Weights of a small spectrogram FSQ autoencoder: batches of 128, trained on short made-up English sentences, spoken by a formant synthesiser in many voices.
Rows from block 13 of the encoder of a small spectrogram FSQ autoencoder, named by matrix and row number. Rows with one number belong to one channel. Each number is 128 + 32 x the weight over its row's rms, rounded and kept within 0 to 255. All counts start at 0. Numbers have three digits each.
After each channel's rows are labels from the 100 clips, of 14976, where the channel reaches its highest value: "top examples" is what is common among them. Only what is clearly more common there than usual is listed. The data: short made-up English sentences, spoken by a formant synthesiser in many voices. In brackets: how many of the 100.
# p10: first pointwise conv (encoder.blocks.13.p1.0.weight, 144x144x1x1), inputs 0-143
# p20: second pointwise conv (encoder.blocks.13.p2.0.weight, 144x144x1x1, transposed), outputs 0-143

p10.51:079141166104194084108112071143141113175149161107117140126140122169085140129136101138100115118094085153100106166140122151083091124185133119138108069131109100134143131155157110156067076129173123085130112107159160102126186170163120151132107167122181125128109126140111114098139187116107116149134150083096135145143161153076078062111152132135202097079156105140159143227205148151160138111172068177098155199148097136106121129094068127125107
p20.51:127119151095160089078134130143150161101155115059126136107140089138132225114060130125117142094158164160124087111104152135139206097131174180059173068151104183133105144177130129167149099155166126142096151083153140112146163098155107110150154145162165143110141092149111155138136163147167111169169144017131121158106195113095166132142139115126064210146132154149141153140154143125126101129091137093110098122138096092103121160073119149146171
top examples: quiet level (76)

p10.109:098179152141165112111119098173097107124109156151142106117103092159103146117155136116146107071143191164109088114136102115101126090152114116136155000137138130125115143089084151147147089154129094102142145085127141124161086145137132145106109127185118115147121125188112185143109131115106118120098099098172176160098130125145133105093091097148006096090096161132119154107116111086101191118179039084115139078136087101082128135108157064117122
p20.109:143173136174154103117153097110176102115105158046102198120129128183108133154172116114174133128092068101130134102096154100148125099161158162120154074082125118133127116117064212146114083136180125134078108099157156098192137127155088142197143102162101050122152161132092078132105090167142136121130116107136137148127120156135190157102159131123154121150070099090183127120150100136168114173104185088122149123131168067090168141128088164156158
top examples: voice: high voice (70)

p10.143:105092094114111126111130226112173130093153112160136119067116131144115068156088103138101149060105250120179102097136128104176110134154120190137116032156189113157092099109094152159142133145132145212171115142139124100115062067116124118128162121138087147117105159146103135126131145114145078150162131134121123148119114119167143124144071102136127158154092127125124148082164131158118119128098099085142068107086150071180141110174134129135120
p20.143:113138153144169100146192090137146138129168081142125163136130064108124115161100116148170139122114098155143095185174119136108108128219089123133181116106101158148130130119153149155134152125126092164133155130116131114158112159073127159114132144134125141149097109117143098156103084182110130107121075108107179123057128156128049146130123139255120115156071141159121082151126184061228099119135101156149123094115045167123121144162123125141128
top examples: voice: child-like voice (76)

p10.2:099112138153231116143101169159128121163164135103150166127121083085137103168152156131208147097127173138123131161081129081157124125139121117134154008108139091151131154167139173128163114158120125068128113098116140101113112119161107102126128158183160110111133147158108187107136155116073143122120136193150147166133111091147159192115111120105013116141121141167061195091138120120138110123117080080163140085122085129139112119140169121134152
p20.2:155070115158131136101169134132114132142131163139112128067150145171199124157135137192136119123134094129140123041124079117114122122103082111113133083099085158178121184188145139115106072141119143148120086131135092122160126077117137175153128173114099135106177113200156129098039120166142118130132172085114119124190148168169185097120129101206108201122059091135124140096090096152160125112112105143138095135102073050131127130118122101143112
top examples: quiet level (80)

p10.55:092127175124127144095119122126182135114107040109178118105133131148138140078146139161148159120122174139069129084163191114125152114089137076123103167138149090099121152131111143131210106154163163089135125117184133228133111097139134108131086123208139137194111155107175107153114140105150134138149182176134122126130138130165135248154116112134212083076082130126157142092114150127158157137130125147128104114104185142129098165148111158102143
p20.55:143155110126166129121114094152135118116128138047068213124122109089143141143141148143096135159102145119111142105123199111114143112056085134100110103134153115115150127154105165182124109094126112140123129107138151179164152104042089139124106161101152125108098104111140132116121113167132116209097090187135170116113126149136136101033119114179161146105142120166219126121155127149134161213111077122085122152145118061102149214131154124144081
top examples: quiet level (76); "is" (30)

p10.52:160154145157127127101174053116099111230117121129138139151127167124150093076167094141096123153129107135143131116162149096137121129151137125155062032131146114118116106164139115111138123135163139106166134119102102170138142116095112081101157140161150130131143122137234099130139164173136159100124113111064133081141097092151131189076077180118127147109122113190138153217174115083164122099174097087139104183173114174107136111137178125096097
p20.52:111121113152102130136134148109149134086119115187168120125114161043147080118158141103127084133033066095144081062228129136079073175139150088144132120136148137106139130090112168102115170126126129190169093187104109169163129122107126120095103054109130159171108156168166122112107089162083107130097140176157120095135148142155099177185091117141156084127146106099120129127131144097106142132167163157181160179132150170121088103154098159142143
top examples: quiet level (79); "is" (32)

p10.99:153142151134131125127117104109123164134147146114117124129107091110141117105139134118201149176127062114083134120153130117143159122092127065150101255086162152118132117154126124151138095155153096122163101135157156147167072140105080106132102152111151119147151113107117134156138171146132121129093092137130108144115165139108094154095134139171255132108104110152108166123120129111130123061108119186138122127122103134077113160073060111124129
p20.99:107167075168118138151120168164120082171175135180132124160108088139108128115143120147130050080091171157150153070148149128108107161165115079151120162126158116119089161091166118152164102113095092137161112088114162146107148095152133176152121201156109178104133137064082147055167111125138172118138101131102129118115124082123126176145148173114075100172148088169122109067155124173150136149106158116138185153084083075157145211134114091083159
top examples: quiet level (79)

p10.34:176144143128110143149140099132171098130103101127255127189117111173120112106139099119110135184149096113142144121091165100134157098130141161114139148171157108134157137166190133100140127148154210154114112152103151128089139167139092089121118159065176151122155099122172098103099159132105149043110109156130087155115142147212136157119194156131224132132117141118098116190092115150126099145156126101142091115202105140102182117146147123101148
p20.34:162178154085179140169109137102173073156143145115190081121089122104167131103092195134150079173116126184131146132111173171148071163158115102129140160087112142076084101094094146146098105155148121186172104106067118105215157180116175130110167115119152145027128145125177126156122153125103095140096136128121133128152096118161108130177158146157171126110142101126101095188127159093117162121186150145123079141124093133088112123104168136078153
top examples: quiet level (78)

p10.86:153116138143061148150138122109119073110163132146183124168150134127146111123073143107096150135118122115178097132108135098098114092144126080168133255109120079112124120085140081128163158162110130099122142144117169159105131118157115148093120102113146147124056133117154129095125094151110137105185108157101125126106146136133111114095142120142042094089150173103128128090108129138125127138097079126121183075124137181112136118139115127108183
p20.86:219110072104163096072131083162109129153117088107095120153153120137175100094098108135128111118121126138080078113119152088115129111136132168139092116163130098153144088158146146119133096136118156073061158118160112096097143198105078071119174195122196160108096128111133127195074084112096138156093107109124252140138094113108118121127155091103094165150143128136100101119104153118117073106123123117142090099086058149135120157167121145138084
top examples: voice: child-like voice (57)

p10.88:172154142136125094113153047132159073108115098101141140057207044174139135130104147157215136086123130138128120107154176128092166149138166172082143102110134082107116175076132125106121093122148087173139107152095148128095100114142121103154138143134100061125087122067113161136125144105161133133143086137113170150118100188170105093098117094129093145153123118115077147113206104146048106138138086140137156091139174115168170083137127131184137
p20.88:124128108134131083127145107134127075158093120103173108133145117127132161169154092135122116102079127143096092090124176113090123092150137141099120087129149167120134067160126098124127089093132105126121171139140191147135193210061193144128113150097117120154170136171059142127162135112185163107186097089115150120124112124132139129161163119030089134132094162088199084169155126139120106165050139106146103057091134146134118165069090145178139
top examples: voice: child-like voice (57)

p10.37:105165123142050131154108135142159086130087116101114133119146131147134117158088147170160116115126161131168120130087111072184104153147117110131113132150169075190188095082088158114048152159112114216137160155105078105134093107111165114131090112114141063131177107144094146134088088110141136146057138166090106115141129126137201168176095147128034161123140097158109123141083152100137159116119219142138111099117179098139097104121089142114146
p20.37:097104064108130091148080097146070111157129073102140144166079125164193170119131114089127125109125102126164101133143147165174148089093109106130127102155092184161132150139148167156055148104125136174127187099087129144145149155083116084099144070156062113091153092185109149143157175125144113163142105127151120170124102065136099120121134140175090152066147154131131128156081113194148125166053126114134133118108186109143187168058098102156118
top examples: voice: child-like voice (89)

p10.50:230155122138076142121111163112071148131176090140142137119136095151125133084071150122087125139146074134150113113146168122094128109140103163126072097164160153114121139093156124136164102124088085130116126139115146133102091097147125118139106132109136083136094145148163115099185127099165159141075126154188109101061149162109072120159132086133255133147119100067100098138129189095095159169125125128114177141100180133186122084094145116106138
p20.50:092102107121088153117149077147214120144151182160171174055070134171138137102168140101129168141152098091157152115080145085022121141174151137119122098125151075104145144138143153124158094190173130178089094127092129132167146130123167124158173141130125102123106162142149119097100139142157112161130064151083116126123147111180135147140161160135161107160156111142166159064089127155158122103149128107125144151116049131090127095237130121119117
top examples: quiet level (64)

p10.94:132133082154118110151101186169119074068134153126211114129179194110119208127089096143165176120178172140101141135115139122184174132128090121124153220163176085132112111119102139144151131125092070093137142143126096114102122089124107128096121118129119129139156128168116119103093128168096105120088117145177108115121164133147118188121105112120084103157139131189091150101168139116104132084139217048127089151126159143180161110189166143086139
p20.94:112123146076161147161067140136113135166147135132161088130109155139123133114132151140166192081194092164104093140121106175130167148165119157152153163091159074129109148098086107110139165107140142128151174105131076063201202127163136149146113137157113108132148122153136090107097107075154197108163144113163094220150116125111127099142078113100136153187201118153158070174132075158148143147106139172153175181124139132161069141121129105115175
top examples: voice: high voice (68)

p10.74:101127142145096116121144142147114130097184125141146087149147147149146145074124127082085160113130166121094131150118120152101132130145151124196098079157119151124113128118079046155154147102111109165152144165144100108124131149144133144120106134118157164138192124146127149173142166200045159044107133143089150110166154155133124081123132116138196075173056146124147113083140176111119124139105163108093113229173080175095084095131181095084068
p20.74:068126147098130156085048069131138167138145124094152131114136132193142194071084189104102150115097102124113133128113099145125089151120118148063159148154101140202132104179139112134190103123165062056093113082132141126141164167177069125106138087156072155079102106135120093120115152118126145114153124088102127137119173149169194127099112128129110141097109170136119134156134106146048098109145116132121125169123066133137087143056128152074157
top examples: voice: child-like voice (57)

p10.3:142135111106158141153156108143185126153137156106115155161104060100104129136159134140110132161110093138088138136175134115088148107146111106136148225128106096085113185159179120125119124090154167067110138127131079145128185111126177087139148118145129124188115150105142143133096129138080169114144078105141168126096134165129165136115136099150255125094098137127109165096122145097147138129177088120120115121125107117126154135164114093110157
p20.3:146144159100129092083139106081109088111082082109195128080115054112100180123144083166164181167129133161105131199049104101138148124126133103091153171104167169093147036129095133123131096133110115153144147117114079093166135097099141110143150175153104131162125082118108160107088114084107171161182138070097126129127166130131094120131112094121122117113175107114124084107088140110186107177128116135127105126068111123111156044125125194080126
top examples: quiet level (78); "is" (30)

p10.120:097132136150063157184101074178104070159132098125126109149141069156131169136093160079105120138137089128122137138046131117154106159151187128130135212175147103160109176101130159121167086154132167147140171141138139124151186148131164107129180173071160112122156111121141173157128099139154145122197140117123129140085175157136110115202139121129255119133122114110137167143144140125139161125094091120086146157177131162069130111114141120099130
p20.120:134145141150148157126180169128157194104134093140152143092162149159111096145095082169109097150071103147157103159134130108141159119149135127136161093140199159132072081117106164093154120073124200135179121161191114132078110153132026106104090161192136130190156144072133109161068131167152122119111144116049094095149129126196154090092125189103145110162134106125134115145158104133118163122131130088137078142159104076163138151123150088150147
top examples: quiet level (64)

p10.29:138112157100110151134093108078130139127168079131113088117122122138134108082072191111105161071196140091086141123093092169153112182110213091104217124133138114175111154101131070128104115119152148186140144142130155123175132156135107077131130101097109119133141178083100085175085151130083131114143154068136144084129099183133177135112133173164189167161166129134157112051183120155095096147181151095101129096107130133165116110097102124118093
p20.29:117180121140139140165177164164175126133121145160157137122106104104146122134114108145153145091109143112119146127130136141066060128117133102166103178145126140102148215141136107142079174191158130152117106139119117063157144166109140134178152101113144110000124160208126098149140082103092121150089134156103156111129102169105158150110136130106124126131069072129105139054054163079154171136113102161102130119128135106197138183131118098140127
top examples: voice: child-like voice (58)

p10.71:175158116159139116176103143133143178076093114130044146156188168162107130134103110128099140158093104116075138144149139122108081116155227111100103180130149126186087098134100099128154141134131170092111150172134155147081113143094127124081112158087107088121150091101165066137158092196102190081110108121144094063141136147129182095151092150089113141103126105165125101170098101143090135125095130131150063101136199082186119141102136096143094
p20.71:153114136190079076170134135134148143130143103102075120153077107121099147123129217141080127100124169113150152164169124154158125144138116105121061118148102162131127125118091157121114139180224093106058145127096137094105117135099131085121144150080148111097083187163124169131093143144184142103125095141121142103155138193148114109044107125160156173149105123074138151092089102134146142107107125078130094067127138122131161051112040134155096
top examples: voice: child-like voice (71); clipping (31)

p10.0:134124097127105092106138087133164102146115115113109114101094078084128114113191147130066135076095113160140117126154124116099157128177233136154117181094135099077174165093086080094126144115121107116143165121139153115145254136101147114145087144148118094113076106101146129083176118106144108100193134170108163138122091085102123140078093112129146112113117133139109112082121120127112157106183020119093096108162111170132116111099062121109104
p20.0:104182126138064105088122141110069117123159146160145148139188159146140215126155078105134150112066089182146046079120093090137107150153148089207124112083122189133140144135160155154071147126152142184096097151105097114168189099131116157112109079100124131119190168097077148115200167131147144171146143114084050154170125154124133127118142150117117148104118149133156124138124132145151112097163095141135118171136153154122198138085126081135136
top examples: voice: child-like voice (72)

p10.133:101108132101093074095142226132178116125123159118061171093098118134089145101129142158190131128113177134124127098208097101157089120153145088163132021097123154116140118106089149156158151168112182153123151096160125127091088103117135135130136068164093133172118076130080154138140092113117095139168154131122188134148145137075128189138117130134022141128143105099149105120117151120133109125146077072107127094119171130179121125167078111146138
p20.133:144147131073253167143150126095176127096108125169142131112127056109111094114109104164139147116133123124127115115119134171070088148176124133127151159099127160096115133027175187147100080125059128116112085116117101131164110147100101121132145136162132097129122098140138168133125157113113156146102156108169114133131143152160094165116135106215130126121152252105119119132161153066194096120144109156105115099115142110150117157156137103135200
top examples: voice: child-like voice (54); thin (high-pass) (33)

p10.136:119158158118102130110172153136197093138149110089200161116153140163164146165104104117097150054152207134146137108141181100128109107196132122102130080107130078188113140129071058141145141116106109209132124108165143124081100131121145140107088042159160133106156077101084136146172128105109112112048157126126120127125080111177113122126135146122127076126173139112151109112105129158122094117142116105130045127100182105180149134098166161178108
p20.136:148168103104094140123117133140075133132129137162114117027119113159132105116093085075076117170111147116162196195088077127150119129062126130148068117154132161169115140171131128146130145153180159073082235127134118101038131126206146137135155127130141131180078126076121109082134124134126121115130130111114093171170117124132148188060111110138117159130157108124085182138188106133117151109116139136129111140140157158125178104122069150134136
top examples: voice: child-like voice (84)

p10.42:109152131123163109098072152118104142173133151167025123147106144109153154140141137127178152145055143146172138120099124121110149091179087146152077120147109178119160153120068139100118154116137089171153113127096127144130087157203145111124149085157150117107097093118167184092168111110166159162145109159100182146072132099170093147191175111165013136140126102141086070142120135153171146111065114106176144122088130093122126136166096129140131
p20.42:107119104085149128083143136168156124105139158110095162074125131107136163172142073154155110116137141099146135084205046086123137110184088131182095134148122149171105173049203145095124117148137136166132122152168144135085125146124155135156122174141176180143159141178170115157149120220151093129145081168169132170154120156086094147151097093112104182133105151110145136124153111095070108081170112168063122114185122132125162163150137110130091
top examples: quiet level (73); "where" (30); "is" (30)